config = dict(
    encoder_arch='vit',
    model='masked image model',
    dataset='simulated telescope pictures of galaxies',
    train_examples=97500,
    image_size=32,
    crop_scale_min=1,
    horizontal_flip=False,
    translate=0.06,
    method='mae',
    mask_ratio=0.75,
    loss='mse',
    encoder_norm='layernorm',
    encoder_norm_position='pre',
    encoder_activation='gelu',
    encoder_mlp_ratio=2,
    encoder_head_dim=48,
    encoder_fused_qkv=True,
    encoder_bias='all',
    encoder_qk_norm=True,
    encoder_parallel_block=False,
    encoder_inner_norm=False,
    encoder_patch_size=[2, 2],
    encoder_layers=10,
    encoder_width=160,
    encoder_positions='learned',
    decoder_width=192,
    norm_pix_loss=False,
    decoder_layers=2,
    init='lecun_normal',
    residual_init='none',
    optimizer='muon',
    muon_scale='original',
    learning_rate=0.028,
    momentum=0.95,
    nesterov=True,
    orthogonalizer='newton_schulz_5',
    adamw_lr_other_params=0.00071,
    ema_decay=0.999,
    max_steps=10500,
    batch_size=128,
    epochs=13.8,
    lr_schedule='wsd',
    decay_fraction=0.2,
    final_lr_fraction=0,
    warmup_steps=210,
    weight_decay=0.0,
    adamw_weight_decay_other_params=0,
)
Rows from block 6 of the encoder, named by matrix and row number. Rows with one number belong to one attention dimension. Each number is 128 + 32 x the weight over its row's rms, rounded and kept within 0 to 255. All counts start at 0. Numbers have three digits each. After the name is the row's rms in percent of the matrix's.
# q: attention query, key and value (stacked) (encoder.blocks.6.attn.qkv.weight, 432x160, the q third), inputs 108-159
# k: attention query, key and value (stacked) (encoder.blocks.6.attn.qkv.weight, 432x160, the k third), inputs 108-159
q.83 122:122055093146155128158126141172136132184149057130194169116125127161119126153127133121201136108079056111157123131094121132147138091116178143120121169093143134
q.84 102:116130151112155143121090088139144136089102178095155086189131099063172157123106113110101122089089066051152142100116103170128130184139123105165125126108128105
q.85 096:112102146133110161113139133109116112147177151131169061160130118118080116114133159143128087172129122144156083100148156163098111108100106116117152118153104125
q.86 098:138081161170127081089103157127107147147109145125134140153170108109142106079130121119153157119103156185089138146078137179158113041085094185133091110127123135
q.87 119:139138109147200122108147157092157089088166116120165144144103149175088121077162168161114128150086134060111102146151220132126143138124107195163051107119135133
q.88 104:097054148152119093192061137152159108168153120165148139088118149134184155112200149165149143142139164133161153072193172104103143177086137138122158137069085138
q.89 108:143144201096121105116201164089102106101219130128118117129127072146074153118193156111150156136074122108099080124099188118121118099114101177131100110091149106
q.90 100:143143183110187152129110065151163136134113104132124100106123184120126107137094088127074103095179123129094137169105130137115095130101125128117117080196112124
q.91 113:125088116069121193108141123193131121149089123129131180163089166120179130141120114136084106136146090163089154102186076073107108143166145137130162143140140198
q.92 111:106114080162094177122125160158134104178119131113135166199084113121112147137120157142097105176120109149117090100108133144189157152183109138129163100090145159
q.93 097:113183125080118108156097154117142096125141083113157151196136094124151126143084137055161091141138081149065144075116137116090116130155149149094139160195131153
q.94 104:096111082168102150169112129083089140109095123126083138095118171184162117160122134103126167145109185076165084182164133117043104153104097124141154168106127106
q.95 104:158157175132172123142118133100091097078133116148115084149108127129085148095149135166071120161114137159058079141105116116117180117178117143159140069148175140
q.96 106:191104125139120105089105190138122113080146139119102106085135151127107137107127122084165116096112205174115158107122128115065143167121129141171176079139124093
q.97 102:159146149149058066140127073144065126173157095149101131153099079112112085105140093075123101103099131134181114067210110157086190142072165115182212143114136133
q.98 100:102104154157131183161079109080115113138158099178127139159189112110089097103164144134105165135134113103124144201091113120086155127113154161140084102161095106
q.99 104:151119157119091159078140214134148152152124178084145097129099137166145121087139106147215096108134101144123124158103134122239088119149138053094148107092110123
q.100 099:130200110136129138067131163105160114134124175097094155176131106195112137121117131210127173140151161163072116102098096124159146134140114068180162108099182136
q.101 089:174121134139132144146159120207125196150085180103123180103156201144135121109139086108154149151061151123103075141175123180216137120134111151102148109204088067
q.102 089:101125171080106130170174118080098122158127083158102156080107156166183134126125136162115106124143166113113150104115182152139151153129114156066128151141087058
q.103 095:043126092114200133104112136169168122165154144059153166137187089203113095184141165122139126152155123127104136141078178119061110155179167150161168116103077152
q.104 105:134144118132110089174052104137132123148090123199101037114123108140120083147149069199082142161113133115093123114136106086169153157129152085118098192122147146
q.105 100:128134142141098156117121111082105197117122119113191120106115187172141136167160149126128138125179143117145110129146083102113092139095082105088066140182127164
q.106 096:085133154121163212136178129068139140169128126153130147105140080131115094161104133162098088086147125142092131208153137121037132098057161157089154114121132115
q.107 097:110141117123069142155149048171162112132142088061128096137146069155135090211100093135142112079141066119132120174112166139190111140166152144156106137095116094
q.108 101:146107078099135137088129043162151138078151172114080119136132071110113123125139136111143109110153073094139090137097119157125102104143163197102097137128144188
q.109 099:139112115153112139162119143143147101176123110180082095151132138120160118127060107160075147153147097153141130094181124152155147168159134095091125139131229125
q.110 098:132130140129077079081159183138106149140133118099136128151093113146141171083118087174150149091135136125091129089088102115098144068161105129178137118130159117
q.111 098:148160077134136133201082168134117091132085140165141120102093124083099185158164128118115178143098151145147133153134077083146141165195126114099144127199080160
q.112 099:126123147123093189082135107151122115110074139096161123206182145115076204150124195100096073135133084132158133074085141147134122132129133140118165132157111158
q.113 084:149094102120104123151133093127136134122087128154168167142119061104089098056090167153101084112147072127152161143126140140126162193079103144103158100089137093
q.114 096:185148173141069122136056133134114077137103114152158084175117089134119059089097127161113134164193113119112176136090164118116117149108142129145122115108099135
q.115 099:108135112135091131155137129112154111155085073091182140071139125125133137102151126068106134094089134077118168082155056166084134118140136156110100111140137185
q.116 100:129129178176158151167128144164095199115138152153141169109083110094111149114176095150151085134132168161148087094166123094205068110122114154052141189100167074
q.117 097:067131134094093135151177062166133116153107122158070119166131109109105156125161137109129105113173148178131101104170144120120153128072080159134152137107094136
q.118 103:127078102095164168122176140061118107088158126215110128131105154128152166143155138155105082122135148148181146110079111106123152147145120177086084149067135144
q.119 094:079168084074157112116102104158208129078130127083135135125121170129111139147131119157070204151125096116112109116109125075175085126090132070178120135096112173
q.120 106:172135095120163104146088102082116104081133087144102070139112150096100165128171123152076186106129194089129128178119096155122090101122096170078131163116150060
q.121 105:132112111187129167194158116078123143137149165134187097142083186086123108132132150146085076124118148139207165160136148103121146142094128138146084090165110133
q.122 102:161165192126146116079183091082191163103113130172118129125114108104111166152123130095157097107150073124090143105146081104122120123075080097117075229097148137
q.123 095:121131172080096037111161117104116116143150177148137115165102095060183118163161122139149102098159126136115164166144171134056131158116095157102147119138109105
q.124 086:067139137113138139075152100081101162163218164119079134072160141197100097154123154150094106095159063115066093131136169135077116144131082141138119144133090107
q.125 112:134135097138133142099137127144129149139140135106129150098108102153130169115099169175159112101108128102153136065145180153149125111096147145139162093145089142
q.126 096:106083166154167130128220169085139218082094146126162117076095197101098129129096123077124117149128146157161094103116153130097153118201180109148143146124099126
q.127 090:131105153141119111102133156186155126073160093072129116028218143160181106093126073137184124162163087113186100073107167164139111100121135131091070151103124109
q.128 089:143138178168138130190141073161102148152150073141160118173175093105064083207113122071152178178156090102119150142141167103076118124141117083149129126164124134
q.129 090:175112116167125135063136191155145115093153172131131141113164124093153130090099097090163086131061110189144053115148147125167132053157121074114114116132143087
q.130 108:136069138128184168124106125096130102082173156130090116130053125135186067109167119129114085145097168117187090098163082149131103193090090153179104102104111106
q.131 109:144136135123134111088105165204082096089115180121128142092158147143155112111155143138143118121098149121095131193135125161181095086103125151137082107176094134
q.132 095:152131141146175110156092148115134112144145118107106117187106178080143170105062116111119133084078133144106114117130168156166170094152122096158088122129148147
q.133 099:069093167120074108080096095128142115179123066105110155164152148150167114123174107109179119100176142096108165095109127120142154116116126080213215130133187131
k.83 122:137098137127116161113171103105132100148095115118094181109099086119063097135097082113133124090145180059152122117150123133093142131109086127174131133086081123
k.84 102:174103094134116098088116115090123087201133085169157184118103134130094170122141161057143158164141087145095103168143165166101098124087119170144083098118187131
k.85 097:166140169128058156144097131150131148077094179119056156142118151147108110099129144177115122066165162129148079113117143143083144119049186118111092098112143115
k.86 101:125167150098053152120180124125091147092152126093166093172135117162161137131097147065093095076077117142089116160101153125180094100163110125159167114133118123
k.87 119:133174157142052114116107126148225134082164158115109064121200132100151164165079152170125150109103122115151132126119138124117135115173153079111205095140066082
k.88 107:118137100133124173068142103123126162073114090189078111096102166175134149096141046183132116122119128115143146155116135134164174123127161152156085155099138102
k.89 104:126175095193164119142079194183100185086172180083129126100141133133100102151173096125132157102088140134159113126157176115169143141151069113080087136139143116
k.90 107:164099084097166130132137067183104118180123087094130133155111162098142129155062188174188096188132145150094103102160064102105039183119136170126118137170115168
k.91 100:103152074160116148106158143170176112168114159101140086083206138096168167136110126096137147155072123058143100117163154138137155141091187126127136141135083140
k.92 106:079091183139140147117122104101173136112043124126114148150111082075181110130098081116138106129153128193130087185189145153131124125085137136098157153201143148
k.93 118:098136121118138129095122124099068129138149138119164188100174114132113123174144164110113110147131092132142133174140120054111062164088120137127050143211107180
k.94 105:135125105143133143097076103154130146077091063172100189150089136181123115117182121173087131188104154168104160133107120145143165150136105130052143158092131127
k.95 083:166123124153129078147166111172125147147148152027127118123124112108091143127142029138129126053141110163163111103128099129103158086055105048113130089202140135
k.96 105:084153185082087094154119130127126127137139125116164177202118073142113124145042122084113117104113106098130148122070093087083134128148154125127146113130134112
k.97 097:139123114121127108116077132108069127110137154179187158178077173132123113028165105055183133111087085115103052133148105096117101077102148180109149104122164164
k.98 096:103152177081161165144147115159164137128160082115112130086158160159132139132086147100115080178116109130169195131107111140157145145124156160158141069162138192
k.99 109:143108163080106108087142154114146117119112131145139074139123167158103118118131147065079133157154118129098134071141171133093103120099102026097098123138131122
k.100 090:118138094095106156101129112123122102112098145147126154131134141133181137209152161210079151126079146124126099175128141163188124150122110118153110075188171090
k.101 098:081137144108098153120061147121173164171178139126116145188099114163069106122170084165100133144175072102090098189192163111090145141193156137121144162133113076
k.102 082:150118077127120065185157126054171148124158059145123107127079172072117166070116130168091132117162150140114130175109183104189110155187116117093103186092129081
k.103 096:134106098092149137151106146154101147116135181077195137127132097182136156128119141125156179137147117139191096114084119113154019180136168154102140163183151153
k.104 099:161136116122122103146171175139112124113071100131054151169140096138074118111146164162117159171060185168102158213136126167162124191105134131134135070149116079
k.105 102:169132147161114164132127102149134158139104078209134107131156075122065084098109123148080085137153137078207144127155139163122193102112101060121151164149121121
k.106 103:153075152097154088084124113118113131168162117163124193064122126108156118061183150171116121119102122119176166095164114100099149114084109074127106097142136165
k.107 093:118155183131164100172111143138112139069126214153138122119150109102092138142134157116119129162098130121183104112114181151064122168175176123186089122106120160
k.108 103:110129136096135096089116124146109130134161201087202074101105124159168132096114100109150160097197082106220128159137108153060111084142174201116125122123113118
k.109 105:174136120152118170123122093110121108155054123110107125131132108123143133119155145138111144107124134138079083103174144145172153156135103118139145064179199103
k.110 106:097156094160197140134064174096099115092094192166148143129120170101113123126143114072092174094087120176088120099138126073128126130131172133124060165132129136
k.111 093:173077144140134128162125114126099157149138152164136135066098109110150160134119101235128124137136160137129130170131058132116119118159135153112157153149145096
k.112 101:113116087130064134117176101110122104100135110113118126152116125122142097132107180102087067143198161121099149161079129152172141063140076078037150159092079123
k.113 094:098130114123170155133083085105075113145152147117133113160114138207139165078161158095160103110130099102084139135165096114120125094106159153138145110134133174
k.114 100:139119131106103105139133079081107125078108134090100182131142151180105142131159121102163077130151180105058093135108141101220111149082117101127135151149102153
k.115 101:155124098185094118125146116142162171106113065142085101172145178109137113155175145081086142137165195133141138119142105110055170163091104122070086121117139121
k.116 096:153115141161186130157154097174151169124084115097164117092131126143104188152136090132172057153164144162115118059164186162100139105148112089127124111095200141
k.117 095:110105102087193106070102110141157072106167170132206104110116139138132108061095114136147121145158141144194064165121149131079112083129099177106123162055135108
k.118 092:114176209147055121130150144125151137196074164144152116092108075113187174130076164136161095085124120079127129157133112115112146102087100171162175114080102101
k.119 089:191118101145105197123156126173188106137138134154096097112126088110094120132108126168090125162075142095156146121111089154216159181123142104097092083143085135
k.120 095:133143125131147061170124153130134123070144079124046106068119153142155103143107083122085111187111203147082099171110092185136131135102099165106115186161140078
k.121 108:142132128120158200155190131121138146120076068114092120176089153139156143108103155101088111106149142212147145184165115157098080133184138063102122121168143121
k.122 094:099126141107146114088148153136141141152068106102016137104072127079099083113054155114156110111137140125145139158132124133184168194177128090143135191137166170
k.123 092:141061100135115105108155176143090130092156150065092168122113153109164108146089130123177133187064145101199127091210158092170112120195099166064117136149128104
k.124 087:126107129098118081078074141098098137103180146108115110078128119192114149168165125103145159129093105127166085148105147124123129170152133148091129153110049117
k.125 098:082102125196139119125153084149163070130078114106133061103132113101112146112154120171150104105113126157134097127122170104081165063109168130104158098140185086
k.126 094:121129072160145104104130175117105149109100167142188091137128148157125171193153109167157127096149107136170118127103131059146073113117145138148137141102098096
k.127 089:114129191111100132131138162214157125063170125120179118127174119088140135139141131040115210091145132141118107109125154117124156115130139160170082146118120144
k.128 086:140136132128073167125115106125149169157158105059142066128169172144066086195152133122141123158158102115142093112089136113158174121119111156135129197124146121
k.129 084:168236119144169096155089189119084088118194144124098182097166147144084155101130089148156128116069094157066113062128160123109124080116150125139149088148161121
k.130 098:074074148150065148149160146157101117151071113080156143136129115124152121109125099139155155101176132090115174140069140129128095086125069160159099044129108168
k.131 096:118146127118137098157069129107133151070205126141134099137128136137148113160162125132134104165118141113117177134122138094087153137132118140136113162128022138
k.132 104:127117048154140108118173112097132078158121123121157112129144154070089115138147095127079156136137121153070161170131152130140152101102129133174098173141128116
k.133 103:128146155081075119122092157145163058174095148154158124156173161115140084136087147078090162123084152072143144150119151135177114098102192131104088119086128177